From a checkpoint of a small image classifier.
Model: 64-pixel images, arch caformer, norm layernorm, activation gelu_tanh, depths [5, 5, 5], widths [64, 128, 256].
Training: soap at rate 0.0031, batches of 128, held-out accuracy 95%.
Data: trained on simulated grey scan slices of phantoms with and without marks, 245000 training examples, 5.1 epochs.
Rows from block 12 of a small image classifier, named by matrix and row number. Rows with one number belong to one neuron. Each number is 128 + 32 x the weight over its row's rms, rounded and kept within 0 to 255. All counts start at 0. After the name is the row's rms in percent of the matrix's.
After each neuron's rows are labels from the 100 images, of 14976, where the neuron reaches its highest value: "strongest on" is what is common among them. Only what is clearly more common there than usual is listed. The data: simulated grey scan slices of phantoms with and without marks.
# fc1: MLP up (model.blocks.12.mlp.fc1.weight, 1024x256), inputs 0-127
# fc2: MLP down (model.blocks.12.mlp.fc2.weight, 256x1024, transposed), outputs 0-127

fc1.185 088 [132 186  71 101 138  85 161  94  63 148 142 150 145 116 111 155  68 145  99 100 118 134 154 105 140 141 116 160 121 155 121 149 141 110 142 109 129 131 192 110  71 111  57 120 170  63 248  94 116 103  78 112  81 132 175  89  93 111 134 164 103 129 110 130 136  93  66 126 137  80 158 151 101 158  64 108  45 135 112 113 100  78 132 105 137 119 167 113 123 115 124 179 111 102 106  61 112 121 125  81  90 162 184 108  96 132 108 138 163 104 139  84 161 180 119  62 174 173 115 122 169 155  69 173 155 214 141 109]
fc2.185 101 [105 129 138 131 145 144 114 104 116  95  99 127 111 129 151  93 118 126 131 153 170 124 101 109  97 149 123 112  99 115 163 146 155 133 117 121 104 146 109 101 126 102 135 140 122 113 131  82  88 109 106 121 144 110 148 134 122  86 128 129  96 112 106 136 107 125 122  98 114 149 128 120 116 108 131 128 143 114 111 106 125 125 115  95 142 120 118  79  90 143 121 102 125 155 104 115 120 101 136  95 141 127 122 160 104 105 106 121 101 101 142 163 124 105 128 169 143 116 115 143 140 104  93 140 135 133  90 103]
strongest on: chest; crack in bone

fc1.506 106 [202 200 105 121 149 104 150  94 125 158 100  65 149  58 145  71 133  98 134 143  95 130 106 139 143 134  83 144  37 107 167 115 131 136 147 110  84 166 133 177  84 140 134 109 175 138 103 116 168 188  97 116  86 127 129 111 189 120 149 119 152  92 121  75 160 150 109  83 149  91 102 122 129  98 153 132 100 116 135 100 158 155 126 181 166 142  68  72  93 198 123 149 136 187 128  95 164 127 124  78 152 178 110  81 125 138  67 149 156 107 109  92 152 197 114 132 135 170 132 156 117 104 110 112  94 169  58 132]
fc2.506 078 [180 103 115  83 121 117 132 133 133 129 131 193 126 120 129 138 119 164 142  61 157  54 128 180 137 145 177 168 117 160 125  66 113 114 121 132 131 100  97 114 107 113 140  96  77  82 126 102 177  76 154 156 102 116 113 166  82 152 195 112 119 163 154 211 123 175 101 150 108  95  80 138 139 152 125 119 124 135 147 180 155 155  67 116  91 155 134 173 134  88 108 150 154 111 129 191 107 109 111 124  93 135  80 107 103 164 136 168 103 146 142  88 124  52  69  93 165 168 103 136 164 125 113  97 157 102 102 103]
strongest on: none; belly

fc1.104 100 [115 114  91  78 155 132 152 137 187 233 133 169 120  68 150  89 122 120 105 174  81 105 139 160 128 118 162 166  77 131 151 111  98 151 140 103 112 152 120 125 138 127  90 167 163 171 132 140  91 122 113 133 222 133 120 168 117 178 113 137 122 169  92 160 137 120 100 151 153 175 143 130 138 190 122 151 152 107 170  87 139 117 106 111 120  55 142  98 134 105 179 180 151 154 145 187 105 104 199  90 124 136  89 124 117  81 119  58 162 146 139 147 135 134 156 175 149  92  79 169 135 103 153 137 102  77 126  99]
fc2.104 091 [155 109 104 164  99 141 141 123 138 105 103 149 151  91 109 196 161 106 122 116 104  68 111  97 111 139 132 150 105 139 131 148 130 136 119 113  91 150 141  79 123 103  94  96  95 102 130 123 150 125 127 110 116 161  83 113 141 155 173 119 155 116 126 179  98  99 139 175 129 133 103 135 160 155 182 122 152  84 112 108 113 140 149 112 146 176 106  78 127 141 114 122 145 126 165 146 156 147 123 127 115 146 105 170 141 124 127 168 151 121 140 115  99 134 150  88 150 141 147  52 145 195 177  99 121 101 138 139]
strongest on: none; limb

fc1.384 094 [164 152  56 115  63  99 137 120 140 184 115 123 156 181 104 141 201 127 110 113 180 109 140 161 118 106 170 133  90 132 109 140 119 156 188 109 160 116 127  74  86 108 143 119 133 110 211 101 150  87  82 102  78  38 151 145 107  80 150 121  98 155 118 148 112  89 122  93 108 127 125 126  96 163  88 108 107 145  84 127 101  73 165  80 123 180  82 129 130 125 130 104  89  96  98 112 116  80 110 140  77 123 129  76 141 153 154 135 164 132  98 128 156 149 106 137 118 164 129 141 152 100  99 139 148 200 137 160]
fc2.384 097 [112 138 142 159 121 147 154 135 122  76 131 139 127 129 159 106 115 132 147 167 117 103 117  84 109 130 125 115 115 151 155 139 199 162 121 139  85 134 117 114 104 120 122 175 134 173 106 123 120 157 128 120 116 101 193 134 117 113  90 132  98 157 159 140 100  92 133  91 123 198 140 118  94  81 119 136 164 140 128 129 115 133 118 135 123 140 157  76 105 149 128  80 110 141  88 127 123 122 134 115 130 159  99 146  95 110 114  99 108 105 141 169 120 133 109 135 111 147  95 158 126 120 126 178 119  85 139 137]
strongest on: chest; crack in bone; low contrast

fc1.244 090 [134 168 169  90 157  74 153 108 121  94 158 140 196  89  60  96 136 126 156  69 125 157 144 139 112 175 130 155 107 158 138  92 132 103  93 157 108  98  97 129  99 109 129 102 140 148 128  96 219 143 105  95  94  77 152  66 120 138 142 112 128 132  91  74 140 115 140 113 146 125 130 136  82 105  54 121 129 134 156  70 103 108 131 154 107 107 162 131  68  66  85 129  28 115 136  59 138 151 143 155 114 131 134 112 118 144  86 122 107 139 103 121 139 156  70 146 138  76 133 114 110 140  42 124 120 165 131 130]
fc2.244 102 [117  88 117 173 132  97 109 114 112 136 170 145 108 151 124 125 142 118 104 146 114 114 114 129 140 112  79 115 151 127 158 126 145 135 131 119 127 157 104 127 125 129 103 148 109 147 140  77  89 104 108 154 142 165 118 141 121 111 123 120 132 123 159 121 160 129 113  96  99 135 146 114 131 108 177 127 128 114 123 162 135 113 112 134 144  98  94  98 121 127 125 142 157 138 113 107 112 142 101 110 126 174  96  96 137 135 121 117 111 149 122 138  84 118  93 136 128 132 127  90 126 119 141 109 125  71 108 122]
strongest on: dark spot; chest

fc1.174 102 [121 195 171  84  73  89 107 160 138 113 114 139 138  83 144 128 113 139 115 127 108 114 130  89 127 149  72 141 174  80 119 130 130 141 164  78 162 158 168 168 127 120 113 105  90  74 144 165  82 148 155 162 113 117  91 128  99  80 108 113 168 167  75 124 168  77 126 154 109 102  58 114 135 138  58 156 113 108 149 113 113 123 108 165 137 168 123 165 124 122 139 103 151 219 101 114 111 129 118 130 114 137 143 111 136  92 130 147 145 128 138 171 128 143 177  85 114 140 123 181 138 139 169 119 199 146 166 139]
fc2.174 079 [170 126 111  82 105 156  80 168 123 119 154 150  98 165 147 106 157  56 125 153  67 114 164 177 164 151 112 137  47 131 162 145  91 105 152 123 139 155 161  56  92 114 148 100 116  90 188 112 135 126  96 129 142 179 119 127 155 151 132 102  95  89 169 120  94 147  88  87  86  94 130 109 168 122 192 142  76 124  86 131 163 119 137 133 146 100 134 142 152 158 161  92 149  93  89 131 143 114 142  91 120  80 148 106 128 108 129 157 156 108 146  98 159 115 129 127 125 169 162 173 150 142 116 143 140 129 129 128]
strongest on: chest; crack in bone

fc1.74 085 [122 161 134 116 140 161 194 111 150 168 117 120 150 163 131  89 188 112  79 103 130 126 114  95  78 101 123 172  77 112 134  70 169 130 151 183 125 115  92 156  89 107 101 132  98 113 145  89 124 184 141  98 161  96 118 111  47  82 124 120 114 149  68  95 114  74 163 122 115 107  91 143 157 101 123  59 126 158 147 142  95 161 111  68 124 136  86 124  98 115 138  90  96 133 103  71 140 133 101 110 136 118 114  96 134 128  79 158  93 123 204 106  71 156 173 138  85 127 106 119 122 109 145 140 107 186 141 136]
fc2.74 079 [143  77  90 152 109 167 160 149  97 178 147 105 103 125  79 148 144 143 172 148  97  86 164  88  96 126 165  99 109  95 156 140 128 101 114  87 132 171 114 129 168 113 133 107  94 138 119 121 152  93  98 112 139 153 110 107 164 146 129  95 128 122 193 181 156 153  99  94  94 144 138 135 105 124 137 135  90 149 134 105 155 132  98 207 154 121 113  77 101 161 169 116 165 108 139 161 151 134 112 115 104 143  93 133 131 175 150 122 163  95 102 155 156 144  90 105 130 150 137 125 134  98 169 127 170  63 141 158]
strongest on: chest; dark spot

fc1.759 102 [142  70 120 157 100 158  85  98  94 163 144  98 141 121  92  70 122  98 110 165 157 126 188 157 162 123  92 174 101 108 128 126  90  99 167 101 105 147 100  56 175  71 105 129 144  35 148 219 115 151 119  88 107  86 107 156 143 141 148 138  62 159  96  88  95 120 118 142 160 149 118  75 111 121 161 162 170 125  85 126  89 138 133 112 144 136 137 114 154 110 174 129 135 147 121 114 109  28 147 164 126 119 167 205 138 118 144  80 145 132 165 124 124 122 150 151 156  82 143 152 116  84 154 132 141 101 101 153]
fc2.759 102 [131 113 133 108 116 103 105 158 132 155 144 135 159 135 141 151 127 115  80 123  98 113 125  88 141 106  66 116 108 121 149  96 131 154 131 140 126 139 126 137 149 133 127 137 133 128 122 169 131 167 142 119 164 136 150 117 124 145 110 137 132  85 122 132 122 141 118 140  80 186 160  93 127  89 180 139 157 126 126 152 124 115 147 134 114 126 120  84 137 141 105 116  88 100 124 125 127 171 148 129 121 171 155 145 130 146 128 125 111  96 135 179 148  92 166 113 100 142 123 120 135 133 184  99 158 107  95 110]
strongest on: dark spot; side: right half; limb

fc1.153 101 [157 156 191  89 140 165 126  93 141 158 113 142 124 129  95 152 137 138 123 148 110  96 168 120  90 144 123 184 119  50 171 119 144 128 141 149 115 164 159 163  66 159 131 103 153 107 185 175 158 114 131  98 127 111 152 129  37 143 164 112  80 148  96  56 151  94 153 141  97  41 137 126 164 152  69 150  79  71 138 134 183 129 128 119 169 148 120 106 155 160 173 150 143 183 112 114 104 136 135 106 102 168 120  79 111 107  88 113 201  53 117 100 122 148 174 103 149  65 134 117 111  90 131 165 125 217 127 105]
fc2.153 081 [135  26 184 145 160 109 109 101 135  95 164 106 179 114 140  95  90 149  82 128 149  68 134 185 105 113  67 104 113 137 110  68 153 128  83  91 168 148 143  88 108 145  69  94  97  68 172 105 147  96  72  92 153  81 150 104 159 154 140  54 127 113 162 135  67 138 110 107 138 102 105 125 144 160 206 120  96  83  98 112 123 118 149 122 168 102 134 131  94 172 160 191 132 175 159 126 121 119 115 150 136 153  89  85 125 135  96 140  94 124 125 111 164 134 182 151 119 124 154 111 156  90 107  72 145 142 136 109]
strongest on: none

fc1.58 101 [144 126 121  88 110  83 158 112 121 153 121 158 183 158 122  85 190 191 119 168 106 170 114 134 119 114 156 126  93 141 112  93 153 136 189 134 168 221 178 119 106 137 144 186 155 168 190  79 188 149  64 124  92  65 189 157 105  80  77  91  99 122 112 120 119 100 153  99 121 144 106 144  70 144 121 123 124  96 114 139 207 109 185  95 100 123 138 147  94 145 127 152  73  88  76  55  81 105 132 152 123 130  92 121 135 108 160 133  89 159 156 181 155 185 130 134 135 111 127 146 146 163 111 148 169 186 107 140]
fc2.58 108 [100 180 106 139 119 117 151  92  96 141 109  84 164 100 101 131 139 151 148 126 124 131 132 102  72  56 141 134 122 129 112 126 135 113 115 117 101 138 106 137 118 125 122 150 172 159 133 102 121  92 137 145 139 117 117 159 108 125 103 129 135 103 143 160 129 134 141  95 148  86 153 176 121 105 131 139 131 139  78 183 121 157 115  88 128 110 141 101 106 165 122 126 113 166  97 113 151 149 136 117 136 153 118 110 105 160 137 109 130  79 143 146 109 165  90 146 120 112 126  89 126  86 145 111 114  92 166 116]
strongest on: crack in bone; chest; side: right half

fc1.560 099 [201 127 127 105  96 174  90 114  66 143 116 165 141 151 113 106 131 147 137 128  89 125 125 236 109 180 145 126 127 109 135  99 180 134 180 121  98 152 158 134 110 136  94 146 152  91 166  78 112 168  80 173 105 121 139  65 130 136 115 174  57 173 152 160 171 147 140  84 118  70 227 103 135 150 149 145  80 136  92 105 161 116 140 109 143 151 147 141  77 154 118 162 117 138 132  86 142 115  67 145 128 158 106 116  90 108 129  83 165 115 145 124 165 145 146 110 152 160 145 156 130 112 104 165 143 139 101  70]
fc2.560 087 [128  96 139 155 161 104 142 108 172  61 156 126 129  42 154 151 103 163 129 101  85 142 140 163 105  98  63 174 157 168 143 103 124 161  96 133 139 105 200  93 124 133 128 115  98  92 147 126 142 110 109 130 107 191 141 159 106 135  80 127 129  70 153 146  97 108 119 129 191  75 162 112 172 163 147  76 131  99 105  99 155 118 153 138 127 131 123 146  73  80 153 162 185 133  67 123 113 106 118 154  89 102  95 117 130 123 119  89 105 105 126 121 125 147 127 108 161 124 163 105 159 124 155 130 149 144 141  82]
strongest on: crack in bone; belly

fc1.162 106 [159 143  97 100 107 121  96 131 129 173 117 181 155 119 143 182 166  99 111 135 115 151 164 108 121 144 132 137 161  71 116 154 133 169 194 154 125 145 189 155 139 133  97  50 136 102 193 145 109 148 174 160 135 117 139 109  89 124 122 126 110 144 164 113 182 111 131 105 126  64  94 133 148 153  72 143 122  94 123 122 119 121 131 142 158 122 142 141 176 179 173 145 205 237 129 100  79 106  80  69  56 121 138 113 135  75 130 178 184  81 132 169 142 137 186 113 133 151 102 141 162 133 142 151 142 170 207  81]
fc2.162 078 [124  81 174 124 119 122 115 131 137  86 173 122 100 124 131 138  76  89 153 121 139  92 104 146 127 124  66 124  72 141 178 134 140 135 123 138 100 161 144  56 134 112 138 144 105  88 133 142 141 112  90  56 169 127 146 157 158 118 150 106  79  92 139 107  68 134 103  99  78 153 150  98 149 129 220 128 137 105 130 125 121 100 161 139 154  91 135  99  99 116 185 134 116 125 105 175  83  88 160 127 118 156  83  52 125 112 137 107 157 142 154 104 166 100 124 139 129 108 170 173 139  70  83 129 142 149 128 125]
strongest on: chest; crack in bone

fc1.299 131 [128 110 191 138 140  79 152 140 150 112 145 113 157  88 159 158  99 116  87 138 180 153 134 156 102  83 177 119 123 137 109 180 166 153 102 104 137 124 147 148 112  96 158 136 102  39  95 130 130 174 169 149 112 143 155 149 154 115 109  86 128 114 102 147 156 138 109 135 139 109 160 134 112  85 195 118  81  74 124 114 141 143 157  91  95 153 138 174 127 101 132  98  99 228 168 113 147 201 108 179 147 144 171 110  83 128 142 177 101 161 118 118 112 125 155 104 161 125  71 148 135 164 136 127 158  90 169 107]
fc2.299 101 [111 158 102 141 130 146 168 142  80 190 102 125 146  98 140 101  91 107 134 135 115 116 134  89 112 165 136 153 138  98 186 122 122 114 143 158 138 126 104 107 120 121 109 162 162 143 137 183 111 117 109 108 188  90 123 113 103 148 174 151 133 163 161 121 132  87 131 156  85  81  83 135 140 164  95  81 142 166 139 144 115 137 175 122 132 119 200 105 129 134 110 127 162 109 108 168 129 127 118 115 154  96 118 110  98 151 166  98 162 180 123  78 165 102 117 166 142 133 112 113 145 100 156 131 143 117 140 101]
strongest on: several spots; side: left half

fc1.455 091 [129 153 125 104 164 146 115 124 149 136 129 160  86 149 133 114 127 157 119  85 113 137 148 162 191 143 160  68 143 130 112 119 155 208 193 122 141 125 115 108  93 140  85 194  60  92 144 164 189 117 115 142 146 145 147 108 133 130 155 102 153 154 131 186 149 124 110  83 101 144  86 110 170  94 147 104 108 199 127 148 171 180 164 187 116 116 157 114 139 138 124 105 141 137  79 108 149 102 158 105 136 141 113 102 171 106 117  91  75 134 121 102 138 135 111 150 158 180 226 176 110 117 139  85 150 105 134 125]
fc2.455 105 [155 168 102 152 139 120 105  98 143 106 148 112 171 117 182 131 167 128 102 130 127 149 112 123  59  97  78 128 177 103 112 139 141 109 123 208 110 144 136 173 143 116 109 137 166 156 102 112 155 133 148 153 124 143 138 103 133 140 140 123 154 119  98 146 100 156 119  83 142 176 118 134 143 146 102 118 121 156  95 136 117  98 119 111 144 149  99 118 158 125 106 153 162 110  87 132 132 134 107 113 209 126 115 105 103 137 132 143 145  88 164 136  78 122 110 101 114  70 117  87 129 119 122 106 134  72 103 124]
strongest on: several spots; head

fc1.53 100 [182 198 173 154 120 124  73 161  92  98  92 157 106 161  99  99  66 123 100 126  76 161 170 149 145 156  71 102 115 109 132 148  81 156 168  71 122  83 131 137 138 111 134 116 116 137  93  79 145 118 105 140 144 147  89  78 186  57 151  78  99 142 131 133  89 149 198 140 114  94 132 108 145 127 101 162 155 136 119 133 108 147 155 164 112 126  96  65 161  91 123  87 136 102 120 135 181 139 144 140  82 152 147  95 139  78 142 153 123 130 104 123  73 156 122 103 131 147 173 129 173 148 175 122  70  93 109  74]
fc2.53 084 [ 70 121 117 158 135  94 161 136 116 125 105 102  89 147 109 132 189 129 160  92 140  56 103  57 101 113 158 100 126 148 139 125 181 148  92 123 137 137 103 125 131 152  99 124 137 121 108 161 156 166 152 133  99  64 152 129  84 121 129  96 128 112  98 130 118 116 160 136 111 163 165 157 124 124 141 133 164 135 136 189 139 117 127  99  73 138 126 154 123 138 126 175 107 136 158 115 139 136 185 199 183 185 115 157 136 158 118 115 105 114 123 152 146 113  86 127 121 108 122 135  96  95 123 104 110 128 137 149]
strongest on: crack in bone; side: right half; chest

fc1.747 079 [191 151 142 135 127 159 126 124 172 102 129 141 117  78 114 127 133 117  68 127 156 130 101 124 165 145  91 192 118  80 110 102 113  83  94 119  96 119 139 166 104 138 137 129 127 110 118 138 154 221 115  56  96  88 125 118 117  78 133  69 185 151 125 124 136  99 138  99 156 131  48 169 134  58 102  58 153  91 144 126 107 155 129 177 108 133 137  79 125 132 155 101  76 122  77 135 138 142 118 210 141 193 110 140 134 120 131 113  86 111 162 112 112  90 190 147  89 129  82  90 167  85 191 115 116 171 154  74]
fc2.747 082 [148 117  95 104 118 110 131  98 124 189 139  91 104 135 119 131 114  67 139 141  52 113 170 153 125 168  96 110 115 135 172 130 106 140  89 128  98 161 117 102 110  91 116  84  68 154 174 119 137 143 172 151 123 127  95 150 177 122 145 128 150 103 176 133 138 158  96 143 108 124 166 152 147 125 178 120 109 117 171 152  93 120 131 131 129  90 122 149 110 147 181 175 165 141  83 166  98 128  92  79 121 125  98 150  98 162 149 127 129 139 109  96 123  85 164 110 115 140 139 149 152 122 148 129 106 145 121 144]
strongest on: crack in bone; chest; side: right half

fc1.503 084 [180  90 175 178 121 126 147 120 117 141 160 125 153 160 127 137 170 146  79 123 102 134 133  54  81 121 132 178 126  89 144 139 154 110 151 145 128 113 157 127  84 126  68 121 162 110 157 144  75 176  92 102 127  97 187 106  63 115 174 159  75 127  68 124 144  84 187 106  91 124 124 179 171 140 110 135  88  89 151 135 110 156 135  65 137 166 130 145 105 185 141 131 106 142 122  65  66 150 136  97 117 139 116  97 120 132 106 129 136 133 174 114 142 203 141 153 157 149 127  93 140 151 164 134 129 234 112 128]
fc2.503 091 [128 115  75 132 122 142 133  90 141  95 110  87 125 102  91 132 140 151 149 136 139 107 125 121  94 109 131 134  97 139 143 112 146 124 109 165  96 157 159  84 139 126 158 160 125 144 152 115 128 108 137 103 125 150 144 123 109 140 129 101  99 107 154 142 132 131 137  94 147  71 118 155 131 116 119 102 105 134 118 123 141  97 113 102 157 102 154  85 152 131 137 150 141 132 108 144 113 168 134 126 114 141 131 102 148 135 146 109 134  93 126 157  91 177  86 119 138 119 122 140 138  71 132 141 115 116 124 139]
strongest on: chest; crack in bone

fc1.135 107 [127 121 166 149 147 116 123  86 204 135 130 204 121 122 149 164 126 101 132 146  92 156 144 107 119 162  84 144 178 138 111 106  81 138  50 158 138 163 137 156  82 144 123 131 103  69 143  68 119 192 112 171 125 118 111 105 156 107 138  50 187 114  94  80 115 152 152 133  79 172 168 138 120 154 180  71  70  87 183 141 142 112 103 137 128 158 119 163 122 205 116  83 159 143 120 125 162 156  85  98 139 140 108 105 166 111 108 135  43  92 159 114 183 197 123 103  78  89 121  75 184 122 172  80  99 133 132 115]
fc2.135 091 [132 122 111 116  99 168 141 138 146 144 117 128  96 156 171 110 121 189 122 166 101 114 113 163 154 170 153 153 140  95 188 161 141 168  57 185 154 127 118 100 163 179 151 133  77 179 104 129 107 140  93  78 136  64 120 106 150 153  63 115 119 106 108  81 143 152 122 126 120 108 150 106 185 159 131 132 117 109 155 187 148 108  44 161 123 120 113 127  51 163 149 151 140 149 145 129  72 108 145 138 157 121 114 142 147 108  92 161 157 127 111 159 136 118 171 146  91 125 129 135 135 105  91 152 206 208 105  89]
strongest on: bright spot

fc1.599 094 [158  92 199 119  96 108 151 123 153 197 115 164  87 188 186 159 211 134  71  98  89 147 123 145 115 103 131 140 117 123 104  99 159 160 175 123 128 206 168 189  61 105 134 143 153 147 157 133 101 160 102 126 138 115 142  98  89 102  68 132 111 151  73 114 138  94 180 128 104  95 135 117 170 154  54  96 134 102 155 143 144 162 170  86 152 156  96 134  76 121 107 161 136 136 109  56 126 141 107 110 139 168 112 149 104 117 188 151  87  61 116 147 131 179 153 130 120 151 122  95 150 130  94 131 132 166 108 153]
fc2.599 083 [ 78  70 126 134 128 133 128  86 126 141 135  78 140 129 125 118 169 194 144 168 142  72  90 130 118  97 158  69 113 152 115  98 120 116  63 142 115 124 114 112 140 114 110 103  93 125 163 107 106  91 123 114 130  85 122 121 107 174 137 107 109  70 144 211  86 131 146 116 155 147 121 129 115 137 186 112  68 118  93 172 135 111 114 121 150 109 157 118  86 181 185 101 136 147 123 144  85 125  91 114 107 131 112 166 103 179 136 136 122  79 127 127 131 142  72 101 136 129  83 105 113  73 134 155 133  91 168 104]
strongest on: chest; crack in bone

fc1.602 100 [ 52 141 105 169 133 117 148 110 180 149  54 102 149 157 113 132 231 131 135 111 146 163 134 191 121 110 178 139 129 169 111 128 123 139 124  80  85 171 146 156 111 132 102 113 117 131 116 126 136  21  87 126 100 154  94  92 112 149 130  70 105 125 133 127 140 176 133 155 107 117  83  95 163 133 126  62 130  93 155 112  85 149  94 135 179 148 153 142 157 135 163 113 130 123 144  89 123 131 109 171 159  85 116 129 117 193 107 137  87 174 112  79 133 159  86 103 121 116 148 116  85 123 114  66 122 121  90 155]
fc2.602 094 [108 130 144 129 139 160 123 147 167  73 182 125 122 112 157 152  71 174 130  98 151 135 146 206 105 176 137 141 135 104  92 153 146 143  83 201 131 118 163 112 128 133  97 106 136 160 105 171 103 116 177 105 147 131 157  74 147 114 127 116 147 135  91 153 125  96  92 100 123 140 155 103 138 138 132 111 118 186 132 124 179 132 108 138 150 113 110  98 134  96 148 141 117 159 140 167 166 126 126 109 115 106 145 117 112 113 160 172 108 101 134 169 136 106 171  82 127  49 102 121 126 130 107 106 142 143  89 119]
strongest on: bright spot; several spots

fc1.126 105 [103 113 204  95 108 102  96 131 109 109 104 103  72 102 123 119 103 115 133 120 116  68 102 170 145 141 107 157 171 105 177 143  66 136 168  94 149  67 132 157 160 126  94 143  78 102 109 122  90 110 131 140 174 134  28 157  90 156 126 108 115 132 100 185 135 115 175 116  98 125 125 164 179 163  98 151 137  92 143 123 115 132 135  75 143 133 168 127 136 111 155 147 216 134 178 125 127 161 143 131 117 139 100 143 130 134 150 144 114 153 140 101  99  90 149 131  85  78  74 158 144 143 208 147 128 105 140 134]
fc2.126 140 [ 88 112 199 110 101  85  71 123 111  97 166 135  93 158 164 161 139 142 123  99 142 137 116 150 147 116 131 126 150 150  91 126 100 121 124 150 120 109 136 144 114 108 124 104 108 143 115 104 180 137 126 196  67 189 137 140  75 151 139 144 141 139 149 150 178 100 117 110  85 156 136 143  99  91 125 147 127 149 114 146 149 156 147  92 163 139  95 123 114 147 132 129 156 112  86 127 101 120 111  85 129 146 153 113 127 142 169  83  84  68 145 133 147  93 152 179 150 130 171 121 109 145 127 138 134 122 138 151]
strongest on: dark spot; side: left half

fc1.446 091 [ 94 174 167 148 108 141 147  86 171  63 144 103 128 189 198 113 129 112 146 164  89 162 157 114 167 138 160 131 187 200 185 129 108 150 150 152 159 139 180 154 120 125 189 128  60 117  76  96 119 149 115 100 148  98 102  70 185 125 141 118 129 128 113 114 107 135 147 100  78 187  62 126 133 148 203 122 137  91 185 106 120 146  97 131  86 171 125 183 117 158 124 100 108 127 137 156 138  92 108 126 158  90 128 112 182  94 116 138 114 115  97 158 121 187  83 170  70 122 149 112 137 147 156  74 151 110 143 143]
fc2.446 077 [103 151  96 116 122 177  85 102 138 106  93 136 136 129 173 104  62 124 170 133 119 124  87 126 164 128  91 157 145 100 176 142 137 107 140 169 158 125  95 121  89 134 178 128 102 148 105 134  95 138 165 149 106 140 106  17 134 130  67 150 134  80 121 131 120 132  97 137 123 131 156 113 139 157 141  86 110 112 171 178 183  82  63 102 131 164  49 126 121 182 126 161  95 159 168 115 125 153 148  57 126 110 162  73  84 113 131 138 152 130 129 159  72  82 135 107 120  99 152 150 157 130  71  98 143 176  89 112]
strongest on: several spots

fc1.158 078 [126 149  75 194 113 118 112 121 106 164 148  77 123  73 112 100 112 134 115 149 122 122 168 152 105 133 156 145  83 124 128 159 151 126 142 100 183  88 118  91 108 105 117 142 137  95 125 160  76 100 144  40 102  67 192 132 136 109 159 194  39 132 102 156 122 140 134 174 103  93 109  97 121 149 136  97  97 166 105 170  87 125 140  93 169 146 151 109 125  73 115 107 108 139  97 142 162  55 107 162 124 155 158 142 135 158 156 107 111 130 132  98 137 133 154 142 176  73  97  92 104  95 115  77 164 142 118 130]
fc2.158 111 [131 154 185 111 143 160 125 141 133 100 112 118 124 145 139 128 129 135 123 136 111 140 125 117 125 123 130  96 128 128 125 117 141 128 138 153  95 150  93 128 114 140 130 162 108 145 101 139 145 121 103 159 147 129 127 112  97 108 116 144 123  99 106  94 114 134 145 116 132 115 146 102 107 128 127 122 139 148 122 108 142 116 116 138 144 107 114 110 160 113 143  89  86 101 161 145 132 148 136 118 117 105 158 101 133 119 116 118 138  75 135 167 122 151 142 147 125 115 153 122 132 144  98 127 152 115 106 110]
strongest on: several spots; side: right half

fc1.265 092 [108 108 132 109 163 138 113 201 148  85 106 123  94 165 109 135 108 108 100 121 151 130 144 157 165  89 120 146 185  65  92  70 101 176 104  75 115 123 120 136 129 138 113 150  83 149  98 149 128  83 144 153 126 151  57 136 139 109  99  92 182 177  89 103 170 134 114 144 115 134 148  95 204 105 109 140 171 134 132  63 147 186 116 138 139 163 110  83 207  78 160  74 194 139 148 175 145 168 146 109  83 122  94 131 122 108 169 130 125 121  81 135 134 108 172 123 144  91 171 172 146  98 147 143 110  67 122 132]
fc2.265 104 [ 99 140 114 114 116 108  68 122 137 146 103 134 109 132 154 149 224 162  91 113 150 108 120 138 124 102 145 156 120  72 108 136 133 147 138 160 125 138  92 168 110 144 150 169 154 131 176  68 194 169 127 160  76 143  95  98  99 173  99  93 140 130 169 119 135 111 110  93 121 241  96 201 122 137 142 155 121 168  85 221 146 157 127 130 136 121  84 170  89 148 109 151 138 112 169  94 110 141 171  89 132 149  88 172 159 162 154 100 128  94 142 139  77 116 132 123 149 120 132 149 134  96  44 134 131  67 135 126]
strongest on: crack in bone

fc1.206 088 [129  84 139 145 119 160  88 154  93 116 115  63  98 119 147 103  75 120  92 161 161 104 145 163 121 133 120 153 103 101 129  84 108 184 140 139 150  72 101  94 179 102  65 127 103  96  95 154  74  75 118 100 163 111 140 134  77 121 160 138  86 158 134 179 146 140 140 158 133 107 145  78 126 197 117 162 150 185 140 158 121 144 132 135 166 179 152  87 119 116 119 104 102 127 191 124 160 112 120 196 126 142 151 158 178 152 167  95 149 172 149 164 130  78 139 132 124  59 175 169 125 123 118 119 103 140 120 177]
fc2.206 106 [148 121 171 123 129 125  96 131 155  89 162 158  80 144 118 123 156 127  93 139 122 144 138 114 110 144 115 145 127 138 110 129 158 112  95 127 122 106 137 102 126 134 102 146 109 156  85 128 108 137 118 102 115 117 134 147 127 124 136 161 115  92 115 121 108 106 141 138 130 139 131  62 142 115 138 135 118 141 140 114 123 102 103  71 143 133 124 122 131 126 111  88 111 123 122 124 123 128 126 123 108 154 140 121 110  88 120 115 143  97 125 145 154 115 156 130 110 137 135 137 115 181  98 158 137 123 135 135]
strongest on: dark spot; side: left half; belly